From a checkpoint of a small image embedding model: batches of 64.
Rows from block 2, named by matrix and row number. Rows with one number belong to one neuron. Each number is 128 + 32 x the weight over its row's rms, rounded and kept within 0 to 255. All counts start at 0. After the name is the row's rms in percent of the matrix's.
# fc1: MLP up (model.blocks.2.mlp.fc1.weight, 1536x256), inputs 192-255
# fc2: MLP down (model.blocks.2.mlp.fc2.weight, 256x1536, transposed), outputs 192-255
fc1.73 114 [175 160 159 128 201 159 102 139 179 149  82  96 104 137 111 171 122 123 163 173 175  85 186 114  75 163  86  53 123 109 118 168  77 144 116 139 177  69 135 139 152 170 142 147  42 117  92 132 129  75 139 122 132  66 118 159  65 154 177 109 178 149  94 158]
fc2.73 110 [115 125  98 141  23 103 163  69 138 111 147 149 121 106 128 134 112 132  59 133 171 133  65 109  97 167  82 102 201 121 143 115 129 109 163 153  65 113 136 121 121 176  81 176 204 143 154 116 145 160 111  87 132  38 129 160  72 208  94 105 134 128 202  65]
fc1.74 112 [154 140 117  87 172 184  88 165  80 134 123 105 106 145 116 129 159 150 158 111 121 146  84 136 188 110 106 109 145 183  60 178 118 120 109 166 161 119 104 107  81 112 120 123 126  84 128 121  86 112 188 125  63 132 135  85 125 133 164 113 122  89 135 156]
fc2.74 106 [147 101  85  92 118 127  83  89 105 140 146 103 121 156  92 166  86 145 108 149  76 164 189 150 188 147 168 116  91 154 106  74 121  84  88  75 142 173 109 120 120 147 107 170  93  85 142 165 147  85 146 154 155 151 127 119 173 169 238 115  75 139 146 156]
fc1.75 118 [ 98 142  92 155 130 177 150 139 188 161  83 121 168 113 114 100 132 182 148 150 148 179 126 106  90 154 130  93 138 129 102  83 182 115 122 144 119 164 134 107 164 135 115  96 115  89 149  85 134 109 138 143  89 205 101 127 197 146 128 152 100 170 131 133]
fc2.75 106 [147 107 120 138 100 157 113 105 110 128 106 118 125 132 106 152  66 142 107 138 147 135  95 179  63 143 141 158  90 163 117 113  79 157  95  84 112  99 128 132 103 114 151 173 105 131 154  76 101 107 143 216 122 129  97  74  25 226 147 117 152  56  71 145]
fc1.76 110 [161 167 199 119 116 167 126 102 113 132 143 186 133  51 147 170 104 120 138 131 124 122  39 109 118 158 172 165  72 147 111 110  83 140 102 127  97  42 122 132 132 109  90  87 111 151 118  93 118  75 136 136  73 182 170 106  78 133 164 115  64  60 150  78]
fc2.76 106 [201 141 101 124 133 100 140 158 137  88 154 139 121 146  91 138 155  94  97 146  83 100 118 151 182 131 118 189 138 130  74 146  86 109 122 176 141 137 159 117 132 127 149 107 139 117 141 104 175 198 145 110 208 118 163 156 192 154  89 115  48 139 134 113]
fc1.77 094 [144 154 162 116  54 115  97 137 141 146 133  65 144 112 128 138 175  86 115 153 144 106 173  89 158 135 142  51 158 146 139 131 147  83 161 156  76 161 120 158 106 141  99 136 162 127 127 144 157 146 152 150 118  85  92 155 125 147 131 134  54 133 118  83]
fc2.77 093 [135 110 137 169  65 148 219 152 135 103 135 116 134 118 113 125  94 100 120  36 131 116 131 128 119 143  76 149 108 112 112 140 183 151 162 176 174 156 152 121 157 145 150  79 176 112 164 122 182 144  80  94 191  55 160 154 174 133 101 116 113 118 138 134]
fc1.78 099 [146 152 118  92  88 154 143 134 100 140 126  97 111  69 128 112 109 147 113 107 114 149  85 147 140 120  66 146  86 101 109 163 141 130 125 138 131 169 126  84  51 129 147  77 116 164 109 108 121 145  94 105 185 121 179 154 109 163  88  42 130  68 133 120]
fc2.78 096 [170 157 151  92 122 121  63 130 158 130 124 120 123 159 133 131 154 106 115 121  76 103 106 135 145 193 161  57 104  60 104 144  65 164 117 178 130 124 131 150 158 143 116 176 135  96 127 148 152 157 174 191 185 176  78 137  59 178 121  69  78 155 134  69]
fc1.79 117 [154 134 102 107  85  55 183 129 155  52 155 109 117 103 158  86 124 174  80 144 129 116   0 123 140 101 212 176 121 113 106 126 127 121 150 132  41 127 109 161  77  96 123 139 146 112 178 115 157 100  92  78 159 153 154 121 166 115 110 146 182 194 179 126]
fc2.79 112 [121 112  81 126  99 151 123  70 131 210 123 151 102 152 107 141 123 122 175 181 132 164 103 108 127 160 176 115 151  90 128 103 147 142 170 152 134 140 148 101 141  93 117 140 124 154 140 159 114  71 110 176  98 122 157 104 106  99 110  68 119 133 127 153]
fc1.81 078 [145  67  96 127  61  97 123 138  87 135 134 111 120 123 140 170  88 100 138 178 173 119 128 171 174 158 103 117 143 110 111 146 129  95 112 117 111  83 164  63 159 149 151 123 122 117 155 121 132 164 116 161 116 157 124 171 105 125  84 151 119 156  78 148]
fc2.81 077 [131 176 129 133 134 160 147 110 137 118 123 108 157  87 108  99 168 178  74 161 144 166 131 148 162 144 149  52  91 106 105  94 114 158 163  82 132 131 155 132 159 121  92 168 140  99 151 122 105  91 122  91 156 145 135 127 139  87 162 144 138 123 171  79]
fc1.82 097 [148 127 173 138 113 166 133 119 101 108 210 120 131 125 136  90 162 148 176 124 131 101 141  82 111 124 151 165 111  98  81 124 113 119 156 192 111 127 118  50 124  95 141 115 124 149 141  91  88 150 113 130  75 113  94 145 132 165  76 147 154 160 131 155]
fc2.82 111 [157 112 163 117 153 169  69 124 102  78 145 159 150 141 110 100 164 162 162 187 128 139 101 132 139 108  98 143 137 141  66 168 143 130 145 109  67  94 123 152 111 116 151 141  68 146 132 100 104 117  90 151 129 131 135 148 126 150 124 112  94 112 150 180]
fc1.83 089 [108 132  89  94  73 160 146 158 123 143 107 138 116 110 159 126 143 126 132  98 142 121  60 132 102 118 125 137 158 175  77 130 155 135 168 148 115  76 146  76  33  74 124 129 131 119 124 113 134 178 140 128 182 155 146  84  93 120  66 124 127 103 167 145]
fc2.83 085 [113 104 122 177  72  89   6 120 131 138 114 153 129 170 148 166 144 142 115 193  99 149  96 188 103 150 226 144 135  60 101 160 138 146 101 157 115 117 127 139  94 138 149 125 150 148 137 126 148 166 123 159 173 182 130 155  23 214 114  87 146 110 116 132]
fc1.84 072 [147 139  93  98  70 169  58 167 145 162 116 135 126  86 101 112  93 142 116  62 131 165 118 126 101 154  96  96 106 139 135 155  99  97  67 170 104  96  91  92 134 173 171 133 144 160 123 152 134 133 166 128 160 201 142 123 158 145 124 123 152  94 162 117]
fc2.84 068 [ 99 130  62 110 150 167 115 107 101 150 141 176 152 162 115  69 185 101 121  88 115 156 215  99 110  80 121 113 159 180 159  87 101 169 103 110 101 148  99 104 102 140 119  90  95 178 134 115 151 146  91 145 150 156 126 160 111 130 151 107 177 181 119 156]
fc1.85 069 [135  98 154 142  79 125 155 168  70  69 146 110  90 108 118 109 114  54 147 134 151 157 181 118 142 128  81  55 132 113 146  94 130 132 125 125 144 120  63 155 109 191 216 163 122 155  96 174 157 139 179 150  89 134 126 146 150 186 105 131 104  93  45 148]
fc2.85 063 [126 159  99 175 131 117 105  38 124 159 116 120 140 133 126  66 142 103  87 155 153 191 113 186  94 139 105  92 132 134 150  93 134 126 120 137 145 150  83 140  60  91 107  97  96 141  91 190 139 115 130 158 104  87  91 116 201 127 149 161 137 108 188 108]
fc1.86 110 [136 142 100 125  99 134 122  99 168 158 121 187 146 116 157 115 118 161  63 138 179 131  91 170 126 108 135 150 122 123 124 115 163 110 115 149 127 121 115 114 134 117 105 128 123  89 146  98 166 109  80 183 101 148 143 162 114 169 154 123 102  38 153 112]
fc2.86 109 [153 128 178 127  71 163 156 137  79 121 174 128 167  70 133 157 159 104 175 113 123  86 120 134 196 160 159 141 106 109 187 138 128 142 135 179 150 151 146 118 137 118 161 190 120 169 116  92 141 173 197 130 145 128  91 115 153  56 109 179  97 126  91 133]
fc1.87 119 [ 67 123 140 171  93 104 131 132 150 144 139 192 117  99 126 124 117 160  68 139  91 104 152 128 103 127 112  94  98 149 111 103 117  79 105 174 135 146 119  95 176 171 142 136 161 169 137  88 141  88 199 146 141 118 111 136  96 162 168 142 106 126 114 146]
fc2.87 104 [171 101 145 121 117 149  89 108 132 109 142 131 136 124 131 145 169 107  96 109  45 149 137 114  57  99 116 125 197  72 111 149  82 182 155 107  84 131 158 128 155  77 112 167 124 120 118 161 130 157 136 120 163  28  82 143  88  29 103 111 113 124 167 138]
fc1.88 105 [169 141  91 134  83 146 159 105  84 163 106 131  64  67 142 115  78 154 142 150  82 149  21  91 176 111  98 132  86 104 122 151 106 119 108 118 140 104  81 126  46 123 129 105 127 179 137  98 120  93  90 176 211  74 220 153 126 207 150  98  90  66 128 107]
fc2.88 108 [159 133 163  56 102 104  29  87 139 137 141 162 145 166 123 140 144 153  96 137  52  99 185 158 169 169 138  91 129  93  60 133 124 196  97 143 132 110 104 114 145 164 116 125 146 128 136 162 124 186 194 151 191 153 157 156  73 179 122  72 115 161 111 113]
fc1.89 073 [124 123 143 159  90 155 117 151  99 132 116 106 147  64 120 153 144  90 103 161 122 128 174 116 168  56  71 125 109 113 165  71 122 170  93 161 136 119 132 133 155 156 164 155 136 130  70 131  92 156 158 135 104 121 169 151 112 142 122 172 139 109 136  76]
fc2.89 081 [142 134 174 107 131  85  94 148 145 124 105 108 148 135 108  94 156  85  79  95  97 215 150 158 144  91 156 103  92 108 165  68 131 125 124 122 163 177 146 143  89 155 133 131 143  85 116 154 110 151 132 126 166  99 122 133 132 132 177 133 108 151 151  95]
fc1.90 094 [123 110  86 138 107 135 151 136 139 120  87  78 127 134 152 138 131  71 146 116 160 165 171 177 111 131  64 113 168 138  95 194 124  92 124 133 139 138 147  81 180 135 106 123 161 132 138 144  77 124 156 172 188 124 189 153 111 172 128 107 124 193 140 109]
fc2.90 111 [110 122 157 153  76  52 193  95 138 126 135 114 102 137 137 114 110 125 114 138 103  80  92 160  88 156 138 100 148 146 120 119 134  89 112 142 152 196  60 141  71  93 112 122 187 192 139  73 118 114 123 147 145 176  93 155 109 173  76  94 117 103 142 122]
fc1.91 120 [186  97 125 130 103 163 135 124 165 108 100 118 144  94 127  79  95 133 109 134 119  94 161 141  85 138 140 169 147  79 100 145 132 166  97 107 117 102 120 109 176 145 120 142 140 128  86  47  83 121 101 122 149 106 130 121 119 192 153 119 118 111 148 168]
fc2.91 113 [135 127  98 133 159 154 134  61  76 151 103 187 127  79 135 103 154 129  87  64 109 141 140  99 103 109 147 127 118 172 138 123  94 116  81  73 106  79 120 147 176  78 134 131 134 122 134  91 142 110 162 166 112 104 115 100  51 111 187 128 153 128 175 135]
fc1.93 128 [110  97 141 142 154  87 143 139 166 102 140 111 146 162 120 137  92 126 109 163 255 123 130  80 134  97 128 138 122 154 157 114  96  94 117 105 134  85 132 158  92 141 138 122 125 168 156 172  83  87 103 103  58 109  98 142  98 137 164  92  97 115  35 159]
fc2.93 124 [132 133 124 139 147 142 126 124  97 205  80 126 100 120 127  39 105  68 104  97 149 170 122 163 118 162  97 180 143 134 164 109 174 138 116 145 122 196 140 157 189 104 114 133 158  77 132 136 123 115 137 117 146 147 146  82 107 171 195 202 184 109 153 131]
fc1.94 074 [154 105 107 135 107 162 148 146 117 140 128  58 101  91 122 101 162  72 115 132 162  84 117 123 125 128 126 176 115 150 175 103 105 132 155 109  82 133 158 119 134 167  94 128 125 156 121  94 161 129  87 187 107 163 145 116 123 129 107 131 154  91 111 153]
fc2.94 065 [115 109  65 145  91 119 112 121 148 162 122 128 123 105 136  73 157  98  77 213 143 143 172 148 113 122 118 173 132 185 180 135 149 113 114 110 117 134 157  86 110  65 112 161 151 104 107  83 110 103 106 117 165 111 139  77 137 170 127 216 144 105 152 147]
fc1.95 080 [116  82 165 107 107 146 158 147 118 144 136 105  98 130 134  88  86 102 119 131 130 151 108 124  87 131 150 161 131  63 114 139 140  66  94 137 181 133 123  98  65 133 127 110 167 175  75 163 112 109 127 170 167 214 143 150 104  86 100 152 132 151 136 107]
fc2.95 076 [121 135 150 135 163 106 115 124 125 130 172 126  76 158 135 105 125  99 135 120 153 112 134 121  50  92 138  82 141  97 135 169  68 154 200  54 147 175  72 137  81 150 105 162 142 154 130 170  71 116 132 168 157 129 101 102  77 125 119 163  87  88 211 149]
fc1.96 097 [156 117 140 126 101 175  70 100 155 137  68 182 136 149 108 136 132  96 138  73 151 155 226 163 182 150 189  98 126 142 171 154 110 140 131  99 124 125 118  89  93 144 103 161  85 118 113 144 146 146 130 100 113 136 168 126  95  75  61 117  95  79 154  83]
fc2.96 105 [160  93 126 106 145 106 120 121 176 125 134  97  73 161 155 147 115 120 129  91 129 152 127 163 164 139 144 139  91 155 158 130 131 117 177 117 125 187  96 162 152 121 134 116 146 160 123  87 145 121 144  86 175 100 161 117 153 100 130 103  61 223 113 134]
fc1.97 118 [167  95 146 145 125 148  72 145 159  80 109 100 136 146 151 131 101 124 127 219 167 162 164 131  99 102  73  73 182 114 112 133 118 130 114 159 159 108 130 161 111 173 158 140 117  90 113 103  99  90  82 124 144 128  98 134  55 158 134 130 146 134  99 146]
fc2.97 101 [141 137 121 129  67 158 136 152 101 130 114 123  77 108 106 150 181 135 130 110 116  62 130  76  91 152 137  67 129 116 148 163 103 140  91 140  88  97 115 160 101 101 101 173 118 145  97 151 155 176 166 107 134  86 120 132 139  90  97 122 111 158 142  91]
fc1.98 066 [129 100 130 127 154 157 116 131  96 120  67 112  99  81 128 119 126 126 162 183 191 137 121 138 199 143 125 139 168  74  92  80 136 144  80 152 117  68 137 112 109 152 141 190  71 140 121 138 124 116 147 179 116 126 109  90 141 120 117  97  91 102 127 165]
fc2.98 063 [115 111 139 189 164 169 117 134 122 145 104 159 123  92 129 111 145 139 139 138 126 154 114 209 165 138 138 133 110 117 172  87  83 146 165  84 105 162 135 159 183  37 101 105 143 133 134  85 102 113 191 140 144  62  79 145  76 168 161 131 142  83 160 101]
fc1.99 098 [124  81 154 204 215 141 105 111 116 118 114 131 127  89 123 174  91  88 145 138 177 162 128 133  69 144 131 125 106  51 142 136 111 128 110 142 168 125 159 136  81 131 116 133 151 141 146 177 133 126 117 117 125 137 178 148 154  75 164 151  52  38 165 152]
fc2.99 074 [120 108 133  94 188 143  83 118 145 175 122 132 136 152 109 187 113 137 134 188  81 155 128 140 161  54  56 141 136 153 145 159 135 119 141 175 119 117 112 109 155  97 139  81 101 137 160  39 150 118 141 135  56  96 116 108 152 100  93  85 146 151 115 102]